{
  "model": "contrastive audio-text model",
  "dataset": "struck, bounced, scraped and rolled objects made by modal synthesis",
  "train_examples": 78125,
  "gain_aug_db": 10,
  "n_mels": 64,
  "hop_length": 160,
  "input": "log_mel",
  "spec_augment": true,
  "win_length": 400,
  "tokenizer": "word",
  "vocab_size": 50,
  "loss": "softmax",
  "embed_dim": 256,
  "encoder_arch": "transformer",
  "encoder_norm": "layernorm",
  "encoder_norm_position": "pre",
  "encoder_activation": "gelu",
  "encoder_head_dim": 64,
  "encoder_fused_qkv": true,
  "encoder_bias": "all",
  "encoder_qk_norm": true,
  "encoder_parallel_block": false,
  "encoder_moe": "top_k",
  "encoder_num_experts": 16,
  "encoder_moe_every": 1,
  "encoder_expert_mlp_ratio": 0.5,
  "encoder_experts_per_token": 2,
  "encoder_shared_expert": false,
  "encoder_subsampling": 1,
  "encoder_layers": 10,
  "encoder_width": 128,
  "encoder_positions": "rope",
  "encoder_pooling": "attention",
  "text_encoder_causal": false,
  "text_encoder_width": 384,
  "text_encoder_layers": 7,
  "text_encoder_norm": "layernorm",
  "text_encoder_norm_position": "pre",
  "text_encoder_activation": "gelu",
  "text_encoder_mlp_ratio": 3,
  "text_encoder_head_dim": 64,
  "text_encoder_fused_qkv": true,
  "text_encoder_bias": "all",
  "text_encoder_qk_norm": false,
  "text_encoder_parallel_block": false,
  "text_encoder_inner_norm": false,
  "text_encoder_moe": "top_k",
  "text_encoder_num_experts": 16,
  "text_encoder_moe_every": 2,
  "text_encoder_expert_mlp_ratio": 1,
  "text_encoder_experts_per_token": 2,
  "text_encoder_shared_expert": false,
  "text_encoder_positions": "sincos",
  "residual_init": "none",
  "optimizer": "soap",
  "beta2": 0.95,
  "lr": 0.0013,
  "beta1": 0.95,
  "shampoo_beta": 0.95,
  "eps": 1e-08,
  "precondition_frequency": 10,
  "max_precond_dim": 1024,
  "one_sided": false,
  "adamw_lr_other_params": 0.0011,
  "grad_clip": 5.0,
  "steps": 4800,
  "batch_size": 128,
  "epochs": 7.9,
  "lr_schedule": "wsd_sqrt",
  "decay_fraction": 0.4,
  "final_lr_fraction": 0,
  "warmup_steps": 960,
  "weight_decay": 0.2,
  "adamw_weight_decay_other_params": 0.01
}
Rows from block 5 of the audio encoder of a small contrastive audio-text model, named by matrix and row number. Rows with one number within an expert belong to one neuron, the router's apart. Each number is 128 + 24 x the weight over its row's rms, rounded and kept within 0 to 255. All counts start at 0.
Before each expert's rows are labels from the 100 clips, of 14976, where the router gives the expert most weight on average: "loudest" is the band of the loudest frequency at the time of the peak. Only what is clearly more common there than usual is listed. The data: struck, bounced, scraped and rolled objects made by modal synthesis.
# router: router (encoder.blocks.5.mlp.router.weight, 16x128, trained with AdamW), inputs 64-127
# up: expert up (encoder.blocks.5.mlp.up, 16x64x128), inputs 64-127
# down: expert down (encoder.blocks.5.mlp.down, 16x128x64, transposed), outputs 64-127

# expert 4
loudest: 250 to 500 Hz
router.4 [145  90 133 139 168 150 154 144  83 125 133 150 154 111 152  77  98 149 113 104 118 149 163  96 122 137 131 138 102 128 121 104 106 167 150 187 132 119  90  86 146 172 133 128 137 142 123 165 154 132 147 159 108 118 142 113 110 154 102  89  90 170 102 180]
up.0 [127 135  96 116 158 139 126 151 160 133 106 131 103 115 134  99 112 134 109 165 112  90 111  90 124 121 117 102 117 148  99 144 127  95 144 137 137 138 153 139 132 151 152 169 147 183 144 113  89 132 161 130 107 134 141 129 134 143 116 186 104 152 112 151]
down.0 [ 79 138 117 119 138 110 137  97 128  49 127  88 141 127 132 137 107 131 130  61  72 116 154 159 151 128 130 122 137 158  97 150 119 138  91 118 111 119 145 134 143 118 122 103 137 133 144 139 171 150 118 102 135 160 101  90 138 113 105 147 167 147 134 181]
up.1 [121 165 139 144 194 131 114 138  96 102 169 108 151 130 190 125 159  87  99 138  78 137 126 132 147 151 142 116 174 147 124 151 159 129 145 144 109 142 142 142 128 140 138 107 110  81 126 151 121 158 155 122 120 117 101 167  78 154 162 106 101 128 114 153]
down.1 [148 140 119 193 118 124 175 141 133 109  99 124 159  92 106 160 143 132 139 143 140 139 151 130  94 153 146 183 148 194 127 146 151 116  88 143  98  96 103 141  76 155 139 117 163 137 143 150 122 123 177 132 187 130 133 156 143 145 144 100 141  96 125 136]
up.2 [116 116 118  83 147 161  66 140 146 116 103 157 143  93 123 109 151 112 131 133 102  77 137  78 149 171 118 107  97 149 105 168 133 130  94 130 108 108  98 112 192 113 151 129 186 104 145 157 136  68  97 141 187 117 104 119 133 151 140 114 105 124 124 128]
down.2 [163 111 110 153 147 132 115 175 145 101 136 142 189 106 133 129 118 138 118 114 108 104 104 150 103 135 108 137 110 153 109 108 110  94 114 119 119 111 125  90 123 114 146 182 141 127 102  91 180 104 146  79 113 143 169 110 108 101 110 105 127 106 171 116]
up.3 [141 160 119 143  94 128 171 137 110 140 118 105 148 167 171 143 129 107 160 141 170  88  87 140 150 160 121 139 128 133 146 113 133  76 127 118  78 159 125 132 149 116 112 164 107 112 119 147 119 103  73 107 143 132 122  88 156 144 137 158 143  93 126  65]
down.3 [ 86 118  87 144 131 141  64 123 165 119 182 138 138 110 116 119 141 168 124  81 110 108 130 148 103 106 154  49 110 107 158 123 126 126 157 128 136 128 113 109 126 119 112 129 165 157 119 110 146 129  82 115  84 150 163 118 102 123 161 141 157 102 111 105]
up.4 [134  83 153 142 148 105 140 129 176 138 102 144 102 140  99 122 142 116 126 116 117 113 161 111 130 111 134 151  95 119  89 116 142 138  97 108 154 157 144 128 113 126 144 128 124 135 107 146  92 124 122 151 157  81 104  99 130 186 134 154 105 103 143  94]
down.4 [111 121 115 102  62 139 103  95 111 136 152  89 146 137 163 158 116 124  94 114  92 137 166 131 153 143 122 130 140 168 169 109  95 100 137 123 151 101 104 108 140 117 147 164 112 118 110 117 157 158 145 149  52 155 147 121 135 102 153 120 186 156 127 154]
up.5 [139 109 151 176 126  90 154 122 157 147 152 127 127 137 119 163 142 101 139 148 126 125 115 118 128 118 120 146 147 104 166 171  90 146 114 109 151  88 154 144  96 132 102 117 135  94 123 101 120 139 101 182 126 161 173 127 140 124 127 117 120 129 129 148]
down.5 [137 154 138 110 105 139 129 168 152 132 105 102  98 111  98 124 132 139 158 146 122 127 128 106 156 102 145  85 123 128 110 137  97 113 118 131 131 156  88 138 106 190 133  87  80 122 151 141 123 149 130 101 128 137 123  94 166 154  99 142 110 105 152  77]
up.6 [127 117 119 141 110 119 135 137 145 172 103 138 113 114 105 145 157 117 125 128 108 140  95  95 111 116 131  91 110 107 129 110 114 154  80  82 109 154  98  98 117 127  95 168 129 142 103 111 155 154 138 133 143 120 128 143 121 147 113 118 131 131 100 181]
down.6 [158 125 138 155 145 106 155 133 151 145 149 129 110 125 124 175 149 133 114 119 150 129 104 120  93 184 106 175 119 140 138 113 130 151 118 153 114 155  88 131 111 110 151 140 135 110  95 139 111 137 116 152 134 134 114  77 143 105 129 152 163 141 123 175]
up.7 [130 117  93 122 120 146 131 125 137  99 153 121 151 128 153 134 136 125 112 126 154 142 154 160 128 117 117 144 162 140 101 117 154 152 126 106 155 119 168 126 127 157 123  92 171 113  78 118 142 125 120  98 103 113 124 136 171 137 132 166 125 128 120 102]
down.7 [107  73 142 164 147 162 167 139 118 130 131 107 192 114 130 127 133  99 104  88  85 163 173 170 148 165 132 147 126 145 155 166 120 126  94 127 150 170 180 178 122 116 147 150 118 127 130 115 129 121  97 127 130 121 143 134 136 135 137 133 102 125 103 130]
up.8 [153 114 104 142 139 186 121  81 109 113 114 100 130 102 138  79  98 115  82 109 104 129 123 129 127 110 151 170 137 137 133 113 129 136  87 142 171 112  96 140 140 133 102  69  70  91 114 124 107 122  90 114 133 116 106  95 128 115 125 164 137  99 119 150]
down.8 [119 108 153 125  93 137 138 139 102 118 126 106 139 135 122 120 147 115 114 104 124 134 140 150 156 114 171 131 147 106 136 139 111 175 149  99 181 144 137  95 137 100 122 152 166 126 132 127 110  58 107 119 110  99 101 126 129 116 122 109 136 136 138 118]
up.9 [ 81 125 139  55 129 112 109 158 116 131 106 115 152 160 123 149 146 131 143 133 157 124 202 139 115 134 129  98 147 130 123 143 156 115 115 144  84 122 121  97 150 109 121 134 134 127 178 109 119 119 154 102 133 131 123 133 137 140 121 142  95 147  85 161]
down.9 [133 130 133 109 155 125 143 141 116 138 169 116  83  95 126  90  96 138 141 133 177 135 106 133 109  85 111 122 107 112 103 123 144 138 125 142 137 160  76  96 157  74 106 149 138 131 107  96 126 105 130 130 171 118 165 110 115 153 110 121 137 105  97  97]
up.10 [133 131 146 173 143 116 131 130 157 130 148 121 154 103 154  95 129 157 160 125 118 146 113 142  99  79 135 138 163  79 101  80  75 130  88 132 132 126 154 141  96 137 105 129 118 149 152 146 129 124 153 150 102 141 159 137 140 181 157 100 148 153 130 157]
down.10 [134 138 118 123 129 125 119  83 118 125 106 147  96 103 147 134 113 127 103 138 150 148  91 120 101 151 144 114 144 107 154 131 149 112 134 113 116 151 128 127 134 147 114  67 136 137 123 168  94 158 100  90 139 140 129 148 146 145  92 150 145 154 122 156]

# expert 11
loudest: 1000 to 2000 Hz
router.11 [131 131 106 126 126 113 100 118 146 110 112 134 134 161 128 157 123 113 140  91 153 136 122 145  90 105 140 134 136 160 126 145 118 157 137 132 112 139 139 136 120 121 106  88  92 108 117 158 159  85 132 133 132  81  74 134 116 122 102  91 124 133 107 110]
up.0 [121 126 125 114  81 130 145 146 108 106 110 156 150 125 131 129 147 147 131 100  95 133 110 122  79 113 145 105 140 128 148 130 160 140 145 103 127 103 170 109 121 116 123  98 130 177 176  99 148 115 130  92 186 137  87  90 116 145 119 185 102  89  70 134]
down.0 [186 113 117 140 177  99 148 109 114 143 141 134 148 119 118 118 120  88 100 135 170  97 134 119 138 118 138 110 128 108 110 132 127  91 129 105 108  98 152 130 159 109  95 109  86 135 150 151 108 172 123 115  94 113  89 129 153 153 163 109 100 134  96 118]
up.1 [113 133 106  88 107 112  93 143 114 138 141 163 148 130 145 166 107 120 124 115 172 175 107 108 140 128 129 141 132 149 118 110 153  63 126  77  82 159  97 163 148 107 128 147 100 134 117 110 153 128 105 146 101 107 129 134 161 130 147 148 127 120 157 128]
down.1 [173 177 140 109 148 154 133 123 111 109 155 126 137 109 113 137 134 146 121 145 114 131 108 129 130 110 115 124 158 124 128 110 139 119 179  90 160 140 113 139 112 146 153 140 153 109  90 121 122 182 116  86 131 137 154 120 111 152 166  79 154 161  87 106]
up.2 [136 123 154 110 118 160 145 168 131  88 127 121 166 107 126  99 133 152 103 185 152 144 125 122 127 110 152 131 137 180 105 142 136 125 142 120 103 117 135 155 100 128 133 125 105 117 147 182 103 135 103 123  86  92 111 119 142 102 143 102  95 150 141 143]
down.2 [179 172 172 111 119  93  95 128 168 150 151 137 161 124 126 147 141  92 143 141 134 141 123 154 132  98 125 123 135 144 158 104 149 123 104 122 162 166 172  92 103 158 122 116 108 150 132 117 154  97 116 158  95 163 150 151 140 127 181 128 139 131 154 153]
up.3 [119 119 151 106 167 144 134 133  95 124 118 133 115 145 148 189 123 133 123 142 126 126 150 163 137 121 137  95 129 142 189  78 157 122  80 161 100 148 153 111 101 135 105 143  89  89 189 106 113 101 132 133 119 132  95 120  95 125 118 116 152 128 121 149]
down.3 [106 151 157 139 116 137 171 146  80 153 161 157 121  99 120  95 137 141 151 123 124 160 184 137 125 139 121 146 135 135 129  94 152 100 178 150 166 128 126 158  66 151 117 124 120 138 136 125 117 141 167 127 125 102 107 137 128 126 127 114  95 148 132 136]
up.4 [100 171 191 141  80  99 106 110 150 130 103 180 140 113 129 152 116 133 114 130 118  97 129 146 132  96 139 143 161 164 107 143 151 115 138 115 123  95 144  90  72  96 142 129  85 122 113 121 109 135 133 122 127 102 110 110 152 114 111 124 117 114 156 157]
down.4 [102 100 120 130 112 191  97 103 104 123 192 117  96 146 113 114 143 155 146 138 165 103 131 128 175 146 138 124 129  79 130  91 117 118 155 116 100 100 125 132 127 132  94 134 182 178 146 160 156 138 161 144 131 136 139 121 177 134 168 113 141 132 154 127]
up.5 [122  91 117 107 107 140 153 116 175 165 117 157 104 120 116 137 124 171 133 142 118 142 125 122 142 143 124  72 121  77  91 140 126 135 172 148 149 145 128 132 103 157 138 115 124 134 151 103 115 104 111 120 112 163 112 119 161  99 157 118 134 136 113 141]
down.5 [142 149 157 151 116  87 165 127 134  97 112 150  95 137 135 136 166  75 107 161  85 133 168 130 167 142  90 127 164 102 124 101 123 163 104 154 103 155 153 110  94 138 145 111 149 164 104  88 145  76 135 119 103 124 123 114 128 157 131 108 148 159 109 106]
up.6 [ 89  93 107 161 155 108  95 122 129 177 132 132 142 127 156 141 153 165 119 102 148 132 152 117 126  93 121 129  99 128 161 130  92 104  99 109 125 112 151 119 139 133  89 131 109 193  96 148 117 121 144  72 153 112 125 126 112 101 139 147 109 169 121 138]
down.6 [123 129 139 145 115 144 124 108 121 143 141 119  85 126  96 117 157 154 157 139 131 113 104 146 131 147 121 130 109 152 146 136 100 146 126 108 126 135  79 163 133 104 129  63 123 120 114 133 162 165 151 122 141 121 111 120 126 170 152  91  87 114 110 185]
up.7 [130 164 118 123 127  77 130 134 131 156 142 103 114 142 142 128 107 130 129 128  93 122 107 155 147  86 157 118 125 109 104 136 185 181  95 109 152  92 124 124 110 123 123 151 132 116 102  75 167 130 118 126 131 126 109 107 139 141 121 111 143 104 159 133]
down.7 [171 163 109 116 103 188 144 150 134 126 141 171 135 142 140 130 119 130 123 121  92 112 125 131 149 111 130 111  95  93 133  80 123 153 144 125 143 103 108  84 153  78 114 104 105 155 157 123 120 100  90 125 119 120 138 166 181 139  78 171 116 105  99  89]
up.8 [112  89 160 113 117 152  95 111 131  91 132 134 174 131 156 135  95 140 154 161 154 153  88 132 101 153 166 161 192 113  96 115  96  89 144 101 103  97 107 122 103 118 140  93 105  96 120 165 176 138  88 100 131  84 137 162 192 130 126 109 118 126 150 125]
down.8 [135  98 170 133 107 143 106 154 106 122 112 162 128  97 124 104  95 129 107 113 152 157 133 143 120 138 139 123 134 135  94 117 151 109 122 137 121 164 169 125  67 144 188 127  97 163 122 141 127 139 154 122  80  94 112 141 116 153 184 150 109 117 185 122]
up.9 [118 173 136 116 107 137 189  75 155 132 131 140 117 147 137 128 119 110 129 128 158 130 143 124 124 104 168 129 159 129 140  97 100 162 102 132 109 136 123 124  94 125 127 152 170  52 126 115 103 111 134 137 145 101  96 119 102 157 127 162 139 131 112 147]
down.9 [ 89 147 117 134 142 143 108 111 113 111 164 108 106 131 103 106 136  71 126 106 101 128 110 176 148 148 156 130 120 142 125 106 116  94 116 118 122  68 103 195 107 122 124 146 137 136 169  88  74 120 153 153 139 106 170 129 145 130 147 119 135 114 141 147]
up.10 [152 113 155 126  89  82 111 154 129 144 105  88 108 119 107 188 196 115  88 133 168 145 150 111 110 142 119 130 161 164 112 119 101 131 143 126 160 161  93 142 164 106 137 124 146 128 115 119 133 132 109 100 140 165 111 137 135 169 134 118 133 123 131 118]
down.10 [ 98 132  85  97 132 121 139  95 107 130 182 133 109 137 142 117 136 152 109 138 122 121 123 130 134  96 120  86  98 107  85 134 113 151  96 130  72 107 132 141 159 138 136 136  95 120 122 127 101 117 135 138 181 109 161 155 157 112 143 108 156 130 138 105]

# expert 10
loudest: 500 to 1000 Hz
router.10 [170 126 124 126  84 113 168 109  96 135 141 130 126 121 161 159 124 145 100 129 117 108 138 122 126 131 117 124 117 121 139 119 100 147 151  96 121 126  81 169 111 104 105 115  96 149 121 119  99  92  75 112  77 138 156 137 135 145 122 111 154 115 112 110]
up.0 [134 126 108 145 104  92  94 134  97 104 178 134 112 178 131 149 125 135 145 133 127  98  83 122 147 158  82  94 120 129 149 101 142 108 149 133  94 140 101 167 134 125 141 131 134 148 120  78 142 122 122 141 152  93 173 104 121 118 176 156 154 116  97 117]
down.0 [105 139 121  77 140 103 114 133 191 142 142 160 165 144  83 141 124 113 111 132  94 188 145 155  76 136 114 142 166 141  72 116  97 119 146 135 112  88 130 124 147 139 162 108 120 127 129 108 136 105 155 123 154  92  96 128 112 112  99 131 130  95 126 119]
up.1 [131 129  96 152 146 127 179 154 102  97 100 183 104 123 145 122  92 155 145 142 186 154 109 156 132  90 120 131 102 100 116 150 113 129 137 144  78 137 169 199 136 141 124 131 109 113 119 143  93  85 125 116 121 114 133 136 120 130  80  88 119 132 108 140]
down.1 [119 168 126 108  85 137 132  94 173 169 141 107 137 132 125 161 144  99 174 137 111 130 138 125 111 132 117 180 142 181 140 125 142  94 143 133  81 111 157 122 138 113  93 142 141 126 139 143 107 165 140 112 127 117 157 132 156 178 107 108 126 117 135 113]
up.2 [ 95 144 121 146 114 110 114 135 171 114 154 111  99 105 124 109 105  97 135 128 140 121 109 146 113 153  81 107 125  94 158 165 155 100 122 149 104 157 138 119 103 136 139 134 128 154 128 145 133 128 102 137 115 155 131 149 146 139 160 131 124  61 170 136]
down.2 [123 140  89 127 155 138 136 155  84 201  79 140 149 135 143 138 113  97 139 160 118 143 137 156 103 164 110 152  93 136  99 138 138 117 158 105 133 116 137 139 112  86 125  95 117  98 139 109 126 102 119 190 177 114  82 113 126 139 127 111 127  90 111 142]
up.3 [121  96 177 157 106 143 126 133 110 156 125 131 144 156 153 127  75 132 110 123 106 105  90 136 130 114 155 119 116 122 140  92 173 149 105 153 161  91  97 125 120 101 133 121  98  84 146 138 114 159 131 114 148 128 158 129 126 100 117 154 110 148  87 110]
down.3 [123 172 142 169 106 145 141  72 154 110 104 129 173  94 109 163 125 152 134 108 130 150 120 122 160 117 144  91 128 124 110 155 140 158 117 116 154 168 169  98 128 174 113 149 154 147 158 102 124 118  85 174 134 103  95 149 137 132 151 128 126 120 130 126]
up.4 [138 102 144  81 128 131 156 116 134 110 136 104 143 151 137 154 154 125 115 124 181 115 116 115 131 121 117 125 107 118 163 124 146 153 122 132 128 102 135 130 109  95 115 143 145 124  90 104 166 152 111 107 155 131 132  82  75  58 153 141 131 143 156  97]
down.4 [117 112 156 140 125  92 132 125 104 119 175 167 121 142 123 138 154 136  99 127 116 118 147 129  95 130  79 122  93  85 138 155  93 103 149 146 129 107 101  91 132 108 142 151 129 144 143 155  72 160 144 133 148 163 117 161 144 171 135 128 141 142 124 178]
up.5 [130 117 158 136 131 150 122 114 137 156 106 135 141 114 129 150 177 113  86 119 113  98 115 116 107 114 121 106 102 109  99 154 133 128 122 140 154 164 140 121 113 139 121 115 152 170 110 128 195 119  95 168 155 134 123 152 138 161 193 163 142 128 125 200]
down.5 [130 120 137 137 137 164 127 115 109 135 196  90 150 105 129 129 129 122  94  88  92 131 100 158 122 138 163  98 127 108 112 116 158 105 146 110 129 113  90 106 115 116 108 104 134 169 135  81 114  92 123 139 130 148 112 109 113 154 126 129 175 144  65 163]
up.6 [144 125 165 123  90 152 113 147 128 107 153 108 139  71 117 148 133 172 113 160 145 108 148  97 129 154 124 130 179  88  72  57 125 100 143 121 153  72  91 150 124 168 131 134 103 121 127 145  93 133 114  90  87 130 136 130  77 114 137 135 130 126 143 159]
down.6 [116 124 127 163 147 117 115 124 146 105  89 159  96 109 118 113 176 124 118  88  88 163 144 142 146 145 114 145 178 149 130 136 128 180 105 113 140 147 122 113 134 150 188  95  87 113 154 114 104 109 101 135 126 123 114 134 143  77 143 113 160 120 138  89]
up.7 [101 121  97  70 157  93 133  84  83 100 102 116  86 146  91 115 112 107 129 165 113 152 151 117 137 118 128 151 138 139  89 123 108 114 125 121  97 116 123 130 116 123 127 125 156  75 158 161 166 122 121 160 106 166 149 130 103 133 129 111 114 127  98 112]
down.7 [109 121 131 109 102 102 171 145 166 138 103 131 113 115 120 135  77 112 157 167 142 127 126 114 130 116 129 106 122  87 143 101 122  95 125 196 110 163 125 124 129 132 115 174 128 151 112  90  96 106  95 120 149 143 136 119 145 117 104 115 101 144 105 100]
up.8 [ 87 104 163  69 100  99 148 126  96 111 131 106 160 150 112 139 102 143 126 144 109 152 110 143 154 137 104 131 134  95 124 111 113 116  96  49 184 130 128 162 110 119 105 107 129 132 144 136 139 125 122 113 151 128 136 116 148 103 125 152 137 124 114 116]
down.8 [148 132  99 130 133  82 117 140 164 110 146 159 130 103 138 125 135 105 141 144 128 120 147 121 124 120 150 104 131  99 103 160 159 124  87  98  84  88  98  95 145 146 112 112 146 102  84  72 106 130 116 114 128 135 127 116 170 172 143 116 134  86 128 123]
up.9 [138  83 160 141 131  87 123  91 143 128 122 126 178 134  86 110 137 111 117 138 104 158 125 123 131 177 145 152 116 141 144 149 139 156 127 145 151 131 177 101 177 128 140 142 120 160 134 159 122 128 129 152 157 105 141 132 175 101 105 115 164 106 109 148]
down.9 [161 111 116 146 126 123 120 106 125 114 145 117 126 111 143 115 137 147 140 145 143 102 150 106 160 121 150  81 150  81 146 129 123 133 130 106 106 115 105 125  90 153 128 101  71 137 136 149 120 157 119 110 140 140 159 135 138  90 189 154 109 160 192 166]
up.10 [125 131 100 127  56 101 161 135 166 126 132 173 109 136 147  88 125 125 161 130 140 142 140 128 166  96 160 116 135 114 150 151 138 117 141 146 144 153 153 101 132 126 117 154 109  76 124 132 105 174 170  80 132 126 129 163 139 103 118 127 134  97 114 137]
down.10 [111 126 107 110 143 117 158 162 133 145  83 154 171 154 130  93 163 114 177 134 123 141 165 136 157 121 133 183 101 127 106 134 109  88 102 109 150 117 141 170 115 157 132 123 147 126 147  67 116 181 115 125 132 145  92 134  85 167 173 112 127 155 150  58]

# expert 6
loudest: 2000 to 4000 Hz; 1000 to 2000 Hz
router.6 [102 181 147  97 144 112  99 129 166  89  91 145  84 129 126 164 138 110 109 132 133  94 126 146 113 103 119 162 150 159 109 141 134  99 112 115 120 122  93 131 133 125 148 184 117 112 117 122 139 120  97 160 115 130 127 115 122 136 107 146 143 114 105 110]
up.0 [175 148 121 164 154 124 176 127 140 104 136 172 109 114 165 155 142 122  98 146 114 153 114 135 111 124 143 149 137 126 164 163 142  99 112 170 103 104 121 116 112 108 111 133 124 115 151 118 143 122 108 152 113 136  89 131 151 104  98 157  86 137 132 133]
down.0 [118  78 128 123 124 142 137 147 117 110 126 144 147 137 132  65 106 160 120 128 177 116 141 135 160 112 118 171 129 157 155 124 101 145 145  92 126  82 147 123  93 107 124 133  90 120 156 130 112 154 172 122 164 112 133 101 133 105 153 129 146 120 125 156]
up.1 [120 133 111  79 104 164 132 144 113 123 112 182 130 145 131 113 130 112 128 156 118  90 115 129 158 137 152 138 138 100 115 142 111 132 151 129  82 104 152 134 132 140 144 138 101 100 136 108 102 120 149 123 126 150 113 195 128  65  68  92 103 139 128 110]
down.1 [ 88 172 127 115 127  96  83 103 178 136 131 114 123  87 120 139 125 120 160 139 131 155 146 124 134 165  95 105 107  88 165 108  73 107 154 149 124 104 126 108 144 145 143 106 119  85 176 177 147 137 134 113 114 114 114 151 140 147 146 123 102 119 107 166]
up.2 [102 156 164 114 122 131  92 123 176 158 127 148 129 131 120 134 101 130 102 138 117 177 123 109 100 121 188 147 148 150 140 122 140 167 119 135 124 151 126 171  74 127 129 129 146  90 117 140 181 148 122 144 146 131 125  90 128 123 127 105 150 186 121 148]
down.2 [138 150 127 166  89 114 154 113 150  97 151 133 114 151 135 106 129 102 125  98 158  75 129 146 135 127 134 106 115 133  70 116 151  90 136 167 165 141 133 136  96 110 118 118 143 134 125 161 146 135 160 155 166 131 129 112 116 165 145 149 145  97 111 121]
up.3 [ 91 170 156 129 133 129 133 148 100 123 138 184 187 139 149 113 109  98 142 138 155 124 141 137 119 145 134 105 151 176 129 119 133 133 141 111 148 106 121 138  87  99 118 117 141 127 172 126 152 145 162  99 113 138  67 159 139 133 137 128 138  91 147 140]
down.3 [116 140 124  96 121 101  91 168 137 132 114 107 104  91 195 133 101 131  93 149 153 145  87  93 121 125 136 122 116 114 143 112 193 123 121 131 129 123 124 157 116 133 126  89 134 114 133 116 123 116 124 118 170 135 118  78 115 133 113 112 134 155 158 145]
up.4 [113 106 111  97 134 111 135 130 121 111 121 124  90 120 140 106 135  94 122  90 119 154  85 105 127 102 120 155 112 150 122 101 155 158 103 196 155 144 114 138 114 115 128 165 124  84 163 134 161  94 119 110 133  84  87  87 112  76 129 125 131 168 135 133]
down.4 [ 98 103 157 109 164 114 124 104 144 110 139 146  96 141 124  94 118 160 129 160 128 103 167 166 155 130 137 153 133 140  77 135 121  90 132 116 116 155  88 119 126 102 142 116 149 116 124 106 150 150 156 137 115 125 170 146 165 165 137 149 152 112 119 146]
up.5 [112 169 140 115 125 145 127  85 101 113 104 140 120 127 137 117 112 183  97 165 123  75 168 122 135 147 106 130 159 115 138 117 145 116 138  80 136 124 115 144 100 137 145 155 170 138 151 110 120 115 103 125 105 138 145 138 123 109 138 120 143  80 146 142]
down.5 [136 102 107 117 110 146 106 126 107 173 118 117 130  75 114 137 103  88 102 132 160 151 157  90 118 110 114 116  92 109 138  96 107 138 124 156 138 110 133 113 117 157 101 144 115 129 116 158 144 125 105 137 134 134 108 118 174 136  82 116 129 198 145 122]
up.6 [107 136 116  75 114 155 113 133 100 120 109 150 114  66 147 164  84 162 108 116 148 137 164 118 173 134 132 190 149 102  92  91 142 114 131 158 108 114  98 167 138 156 133 133 118 142  95 125 124 151 110 143 121 135 151 133 115 138 124 140 118 128 174 120]
down.6 [169 119 132 128 117 112  89 102 139 135 110 147 119 127 144 141 123  76 174 132 119 156 142 141 141  99 176 108 144 135 167 145 131 132 129 107 177 137 123  99 174 108 131 136 127 146  85 145  92 107 159  94 102 134 101 127 105  75 109 117 136 136 109 142]
up.7 [104  98 141 133  89 112 135 142 130 132 124  85 130 134 115 138 111 143 142 117 112 119 117 120 131 119 118 126 105 158 140 145 131 117 111 119 100 132 183 158 154 137 139 159 157 126 147 173 126  74 143 127  98 134 154  94 130 106 111 124  93 131 116 131]
down.7 [ 99 166 130 112 119 111  81 100 115 114 132 114 120 132 177 147 116 133 119 140 145 120 176 118 161 124 137 142 163 131  99 117  56 132 137 147 130 165 127 115 129 152 102  95 138  85 148 154 160 123  91 128  95 117 103 104  98  96 147 119 130 115 137 104]
up.8 [103 114 111 157  97 137  82 134 128 141 143 132 139 106 113 140 163  78 122 154 107 138 107 109 138  69 133 138 135 175 103 141 140 150 120 119 194 105 123 140 120 108  98 127 122  91 155 136  88 114 120 145 147 133 106 130 109 153 174 172  94 120 122 153]
down.8 [135 190 122 129 136 136 145 127 106  79 158 109  97 160 113 142 133 149 128 154 122 120 146 145 125 143 114 120 145 151 154 168  91  92 144 135  85 152 154 121 125 113  57 100 137 121 104 151 118 105 155  97 126 138 159 109 157  96 101  69 154 126 170 113]
up.9 [118 122 117 124 163 134 166 114 142 141 110 148 120 106 101 125 165 130 163 118 137 127 136  89 118 173 130 139 142  97  85  99 128 113 136 124 133 144 117 112 150 156 158  90 131 138 113 115 142  84 125 111 128 120 114 108 120 181  98  81 113 128 100 174]
down.9 [138 103 122 105  91 121 116 135 152 126 132 140 141  99 183 177 126 148 138 132  85 125 133 157 134 125 164 126 139 101 162 112 151 137 141 119  94 158 149 165 139 117 125 151 133 158 156  86 127 138 112 136 137 107  87 142 125 104 140 124 152 114 100 136]
up.10 [137 135 170 146 135 149 157  83  94 116  95 109 137 153 110 137  73 127 153 130 142 123 123 176 121 158 142  86 126 122 169 137 113 158 162 140 142  97 108 121 103 105 100 131 141 133 126 176  79 103  98 118 120 120 144 130 119 108  96 115 152 120 129 131]
down.10 [ 89 100 117 117 119 110 138 160  97 153 123 118 162 118 108  97 131 118 109 115 158 106  79 115 116 133 126  99 146 154 114  78 154 149  97 141 138 143 147 149 104 138 111  93 131 140 151 110 140 190 179 131 145 119 126 136 160 159 117 158  91 123 144 189]